From a checkpoint of a small contrastive audio-text model.
Model: 14.2M parameters, log mel input, encoder norm rmsnorm, encoder moe top_k, encoder num experts 32, encoder patch size [4, 4], text encoder layers 6.
Training: muon at rate 0.0025, 12600 steps, batches of 256.
Data: trained on synthetic speech, music and everyday sounds put through simulated rooms and audio effects, 39062 training examples, 82.6 epochs.
Rows from block 11 of the audio encoder of a small contrastive audio-text model, named by matrix and row number. Rows with one number within an expert belong to one neuron, the router's apart. Each number is 200 + 30 x the weight over its row's rms, rounded and kept within 0 to 999. All counts start at 0.
Before each expert's rows are labels from the 100 clips, of 14848, where the router gives the expert most weight on average: "top examples" is what is common among them. Only what is clearly more common there than usual is listed. The data: synthetic speech, music and everyday sounds put through simulated rooms and audio effects.
# router: router (encoder.blocks.11.mlp.router.weight, 32x96, trained with AdamW), inputs 0-95
# up: expert up (encoder.blocks.11.mlp.up, 32x96x96), inputs 0-95
# down: expert down (encoder.blocks.11.mlp.down, 32x96x96, transposed), outputs 0-95

# expert 26
top examples: dry; reversed
router.26,191,215,207,166,141,235,212,222,245,203,158,244,166,215,166,230,163,219,188,223,201,199,212,174,188,173,203,197,184,228,155,161,168,156,187,190,156,247,200,197,161,201,245,245,161,217,168,144,219,211,153,147,207,145,160,159,148,193,161,183,182,159,189,252,228,217,209,215,170,222,174,241,225,222,186,189,183,218,199,186,183,216,138,189,198,258,205,223,220,209,195,214,194,180,202,268
up.0,196,194,179,202,185,273,196,197,188,213,165,242,223,202,235,154,190,197,177,186,207,172,217,171,228,177,185,193,190,227,217,184,201,215,221,201,209,201,232,225,135,212,203,198,151,225,170,193,250,154,160,225,191,168,197,157,241,206,138,195,155,168,183,214,148,233,198,147,213,199,226,232,169,163,218,234,188,181,218,236,156,265,143,197,193,184,187,218,207,237,136,172,233,275,193,209
down.0,213,252,151,145,227,208,203,179,166,200,227,235,201,193,157,219,214,164,187,187,152,213,181,188,202,215,220,190,185,235,189,201,187,227,171,254,184,184,169,224,198,169,219,184,233,167,216,264,188,247,149,212,211,153,177,238,183,255,220,149,166,213,178,224,226,192,237,253,201,216,222,224,229,215,157,153,211,187,195,164,172,181,204,244,212,218,271,165,238,172,210,125,212,224,195,187
up.1,183,231,231,167,192,178,225,116,209,191,250,194,198,199,206,205,180,248,196,156,195,245,195,192,231,254,223,169,213,184,229,161,216,245,213,192,216,208,237,215,227,190,213,196,178,190,202,238,189,192,250,225,231,164,192,219,159,202,167,169,236,208,213,229,177,226,165,192,204,204,177,154,259,166,236,206,200,193,192,210,168,300,224,209,209,200,169,180,206,189,266,232,161,129,228,215
down.1,240,230,212,199,175,174,208,166,184,159,190,140,186,195,201,201,214,145,229,226,202,197,227,243,216,235,216,198,195,195,203,226,217,211,174,219,187,241,198,219,164,220,198,148,159,270,238,178,201,151,247,200,168,232,193,208,216,206,168,244,154,201,172,214,231,188,133,147,242,125,213,177,199,221,204,153,187,238,207,141,230,171,240,245,237,201,195,201,151,220,193,187,203,201,199,244
up.2,246,265,222,272,192,242,228,151,221,180,235,160,170,220,159,159,185,188,183,196,160,205,159,197,227,223,242,183,203,152,245,196,188,193,225,263,192,237,215,157,210,202,201,184,205,209,172,236,218,196,153,223,214,215,189,186,196,186,191,175,210,234,167,205,220,250,261,169,241,251,225,230,184,247,207,210,212,233,172,181,163,222,158,172,211,191,243,216,204,148,207,211,204,187,160,243
down.2,203,225,170,221,242,166,202,176,200,136,207,204,253,190,180,273,218,216,249,168,201,143,258,190,194,241,188,160,219,182,208,246,198,184,194,192,164,166,181,216,233,205,200,195,163,172,171,203,203,235,236,196,214,188,197,191,198,177,269,181,174,179,175,240,195,161,199,178,246,221,155,223,138,224,235,189,224,199,190,173,212,225,211,239,164,223,179,224,211,218,274,143,153,184,219,190

# expert 4
top examples: bit reduction
router.4,234,166,174,260,229,168,158,224,221,245,211,174,204,171,160,223,170,224,205,199,231,193,197,262,236,128,166,151,201,209,168,182,186,216,227,190,221,173,180,198,245,196,233,219,207,205,208,193,232,247,221,190,233,226,207,165,162,184,207,167,198,190,192,234,146,213,172,253,157,174,215,140,157,199,219,224,201,239,178,166,185,171,204,215,137,164,206,152,206,181,214,159,194,221,157,237
up.0,190,140,215,214,197,200,195,235,175,116,244,195,212,191,155,177,201,177,198,199,207,207,244,150,155,208,199,192,188,222,185,206,216,220,233,166,193,178,193,170,168,155,215,224,184,189,190,182,206,169,244,189,142,226,154,229,201,208,230,192,234,144,182,187,171,194,207,177,225,217,183,231,166,136,193,199,264,233,163,246,208,210,239,186,198,234,216,178,161,244,140,197,184,141,156,162
down.0,141,214,202,153,180,190,176,214,255,177,215,227,243,233,214,258,189,209,208,187,198,230,143,183,199,155,174,188,191,169,237,162,218,173,169,167,186,226,132,202,157,186,131,240,262,154,221,214,151,194,204,206,191,254,177,187,180,197,226,233,168,171,219,202,202,257,214,180,212,229,266,215,182,190,186,187,214,187,208,229,217,220,265,156,198,221,177,223,177,209,214,205,198,172,216,226
up.1,225,216,205,230,126,192,197,190,221,185,183,153,164,234,168,175,234,227,197,161,172,213,233,160,221,175,268,206,235,196,243,200,190,188,190,265,198,191,201,213,215,192,165,235,208,171,247,145,184,232,231,213,184,156,208,229,202,192,216,218,200,183,151,203,229,160,192,214,204,201,179,183,195,208,138,233,157,282,223,207,231,153,206,178,239,182,201,187,183,243,219,216,242,209,232,264
down.1,173,220,173,199,184,142,195,182,207,185,219,215,175,190,174,152,171,191,196,148,209,217,205,262,215,221,193,243,142,179,231,227,202,141,253,166,224,225,237,220,211,225,161,172,223,177,215,156,162,191,262,210,254,192,259,156,175,228,160,201,202,132,197,235,250,196,250,195,264,167,196,204,196,175,213,216,197,229,187,172,246,206,183,203,211,158,198,215,184,227,200,186,199,187,212,237
up.2,242,230,182,252,212,232,173,139,143,140,173,204,202,192,172,173,197,222,215,174,165,248,117,222,212,201,211,189,195,177,178,175,192,230,190,185,177,211,216,166,241,167,200,224,186,236,160,217,216,199,184,225,180,249,169,156,188,168,193,218,180,207,221,206,163,158,229,197,233,170,239,205,228,162,252,188,165,213,234,224,153,164,196,206,184,184,246,187,193,266,205,207,196,146,182,246
down.2,239,202,203,207,194,154,189,172,220,232,205,214,253,190,173,184,228,218,189,229,168,199,248,214,223,193,263,174,173,217,177,243,188,187,178,219,185,222,171,214,176,218,205,212,226,183,192,159,144,151,180,205,167,182,220,219,232,215,131,147,218,217,194,249,186,213,228,145,170,145,192,180,187,190,242,219,193,241,221,200,208,228,159,219,150,256,210,233,205,207,243,180,177,163,142,269

# expert 12
top examples: long reverberation; reverberation time: 0.6 to 1.2 s; speech
router.12,205,179,176,140,234,223,238,179,154,145,158,210,225,223,219,173,249,180,234,222,210,193,236,213,205,208,238,241,180,134,183,190,196,178,219,231,227,183,211,221,171,196,203,196,173,160,238,249,167,194,229,180,201,204,206,169,185,219,184,202,242,224,163,154,237,137,228,140,181,202,210,216,211,211,251,153,169,244,215,165,188,173,197,186,223,186,176,217,206,243,135,197,175,169,143,218
up.0,158,253,211,221,186,230,213,245,215,254,178,188,227,186,196,217,174,211,245,205,206,206,198,189,196,218,232,227,267,180,225,186,215,199,208,204,175,199,255,149,163,153,165,199,223,222,165,197,191,228,228,211,198,212,146,232,240,223,235,204,155,242,208,182,228,164,200,167,194,158,232,213,206,199,234,185,168,174,219,240,153,195,186,279,182,237,184,189,196,246,155,240,205,152,236,262
down.0,161,188,153,233,184,181,206,206,197,214,199,135,204,159,218,203,191,245,252,216,226,159,202,218,181,199,203,108,205,195,211,200,209,154,199,225,235,263,188,234,182,182,214,231,212,198,280,185,175,209,175,216,196,216,202,216,165,151,173,211,204,226,230,181,203,183,263,175,206,241,168,207,211,255,191,172,194,270,187,137,186,213,209,228,135,212,189,218,224,213,165,181,225,164,209,197
up.1,226,214,202,264,207,171,231,182,162,185,201,182,206,201,216,163,165,249,184,268,215,213,182,229,191,232,266,211,191,201,161,207,223,225,172,251,217,215,253,195,199,181,235,168,215,234,271,199,178,191,171,183,214,194,162,206,209,186,194,200,270,220,161,225,197,234,229,200,228,139,162,264,233,265,219,204,209,142,202,204,200,219,235,150,195,169,190,199,185,228,152,202,199,202,182,186
down.1,200,235,224,173,158,191,200,220,257,230,257,209,192,181,192,209,160,183,165,187,225,202,215,144,176,195,138,215,190,196,173,166,191,198,217,148,222,180,169,208,195,209,200,213,190,132,142,205,201,209,214,173,261,212,210,182,238,190,250,265,196,181,205,220,221,204,166,192,174,223,196,213,184,196,129,252,229,226,220,203,252,258,217,188,230,221,226,251,193,131,219,178,175,213,205,162
up.2,186,178,199,213,151,261,211,205,186,194,191,155,163,206,220,221,227,157,149,160,199,157,220,220,221,188,213,230,214,210,201,217,191,169,259,236,157,164,207,227,290,136,201,160,221,223,182,239,192,232,210,210,217,165,185,239,175,226,199,250,243,212,225,175,214,188,180,253,199,125,158,202,213,205,214,189,210,168,181,197,206,211,186,248,222,233,158,233,202,222,168,162,171,214,206,167
down.2,180,273,209,197,212,232,166,191,211,191,205,196,186,177,182,143,179,205,195,162,182,210,241,190,203,202,188,179,179,180,181,215,159,282,170,183,221,200,228,224,195,229,204,192,233,230,191,166,220,210,157,220,181,164,147,251,243,171,190,189,230,176,235,216,239,280,238,281,193,198,208,172,203,199,244,215,215,185,259,209,186,234,167,167,154,215,179,192,157,177,213,163,155,170,198,194

# expert 7
top examples: everyday sound
router.7,228,207,206,241,196,185,200,176,225,262,209,228,149,139,191,212,211,206,181,153,148,230,206,197,178,178,204,207,234,241,258,165,171,224,185,250,164,217,185,191,180,218,230,242,230,179,225,185,188,210,221,193,216,181,127,158,188,222,233,233,242,196,190,208,213,203,239,236,217,149,221,153,220,176,185,206,165,176,230,185,262,215,178,208,161,173,218,179,255,156,202,140,175,186,202,242
up.0,183,158,202,169,192,150,214,197,161,199,265,244,185,135,215,171,205,147,233,199,165,195,238,233,168,230,158,215,228,181,212,143,196,201,182,164,204,212,241,198,224,197,199,217,151,188,189,238,181,180,203,209,206,178,206,224,200,244,225,190,181,187,222,204,212,243,216,183,153,191,208,217,277,193,202,113,227,230,207,210,211,206,239,207,224,186,234,221,136,174,201,215,177,124,174,195
down.0,194,228,208,228,267,251,262,219,253,210,144,193,169,214,198,228,134,163,133,237,204,214,183,179,210,183,205,195,206,224,215,205,193,188,211,204,237,167,160,153,192,201,221,179,201,228,201,166,189,194,179,191,227,225,234,182,162,209,195,241,175,238,185,163,195,148,181,193,202,174,202,203,156,190,157,166,233,198,264,207,195,195,152,205,174,205,212,214,239,202,172,206,152,255,281,202
up.1,227,217,189,241,175,170,143,227,231,228,195,215,178,200,209,219,195,221,200,182,162,272,266,221,247,171,227,115,173,227,254,204,202,178,191,155,182,166,132,201,177,173,164,198,169,167,224,186,164,190,204,200,233,243,177,235,176,180,147,220,202,200,240,185,212,258,199,214,185,200,167,176,231,205,228,241,234,241,244,233,188,192,231,222,230,214,206,216,208,209,162,208,219,234,213,215
down.1,248,216,220,193,157,159,186,202,188,169,173,235,187,240,225,199,231,182,183,239,182,210,176,210,188,193,186,240,171,171,157,205,174,282,185,216,202,228,181,186,245,213,229,205,195,169,191,180,157,219,225,191,175,225,225,238,188,218,225,144,293,185,196,197,223,176,229,198,229,238,211,156,187,191,164,192,188,184,177,196,215,128,201,203,156,222,246,155,169,239,238,180,172,175,194,268
up.2,258,156,173,115,187,149,184,210,208,192,215,220,194,201,209,303,188,219,217,238,233,218,207,142,170,205,231,205,214,204,223,225,167,228,177,202,196,181,202,245,244,239,226,208,233,192,166,220,181,229,180,202,180,204,199,290,255,215,233,223,204,214,180,205,164,188,217,204,181,207,221,173,218,203,211,194,205,200,189,174,227,255,150,225,209,254,179,191,185,263,170,213,186,200,212,186
down.2,245,196,211,226,233,215,203,196,196,138,211,209,191,214,170,236,187,225,186,190,190,174,203,250,204,202,172,220,183,184,219,195,188,171,255,139,204,229,177,186,181,225,189,230,220,138,243,201,203,227,172,208,216,186,140,190,242,183,185,173,233,218,200,188,183,251,127,217,213,188,177,265,207,266,207,254,170,218,182,192,270,179,188,205,184,133,185,165,183,167,199,251,171,236,209,166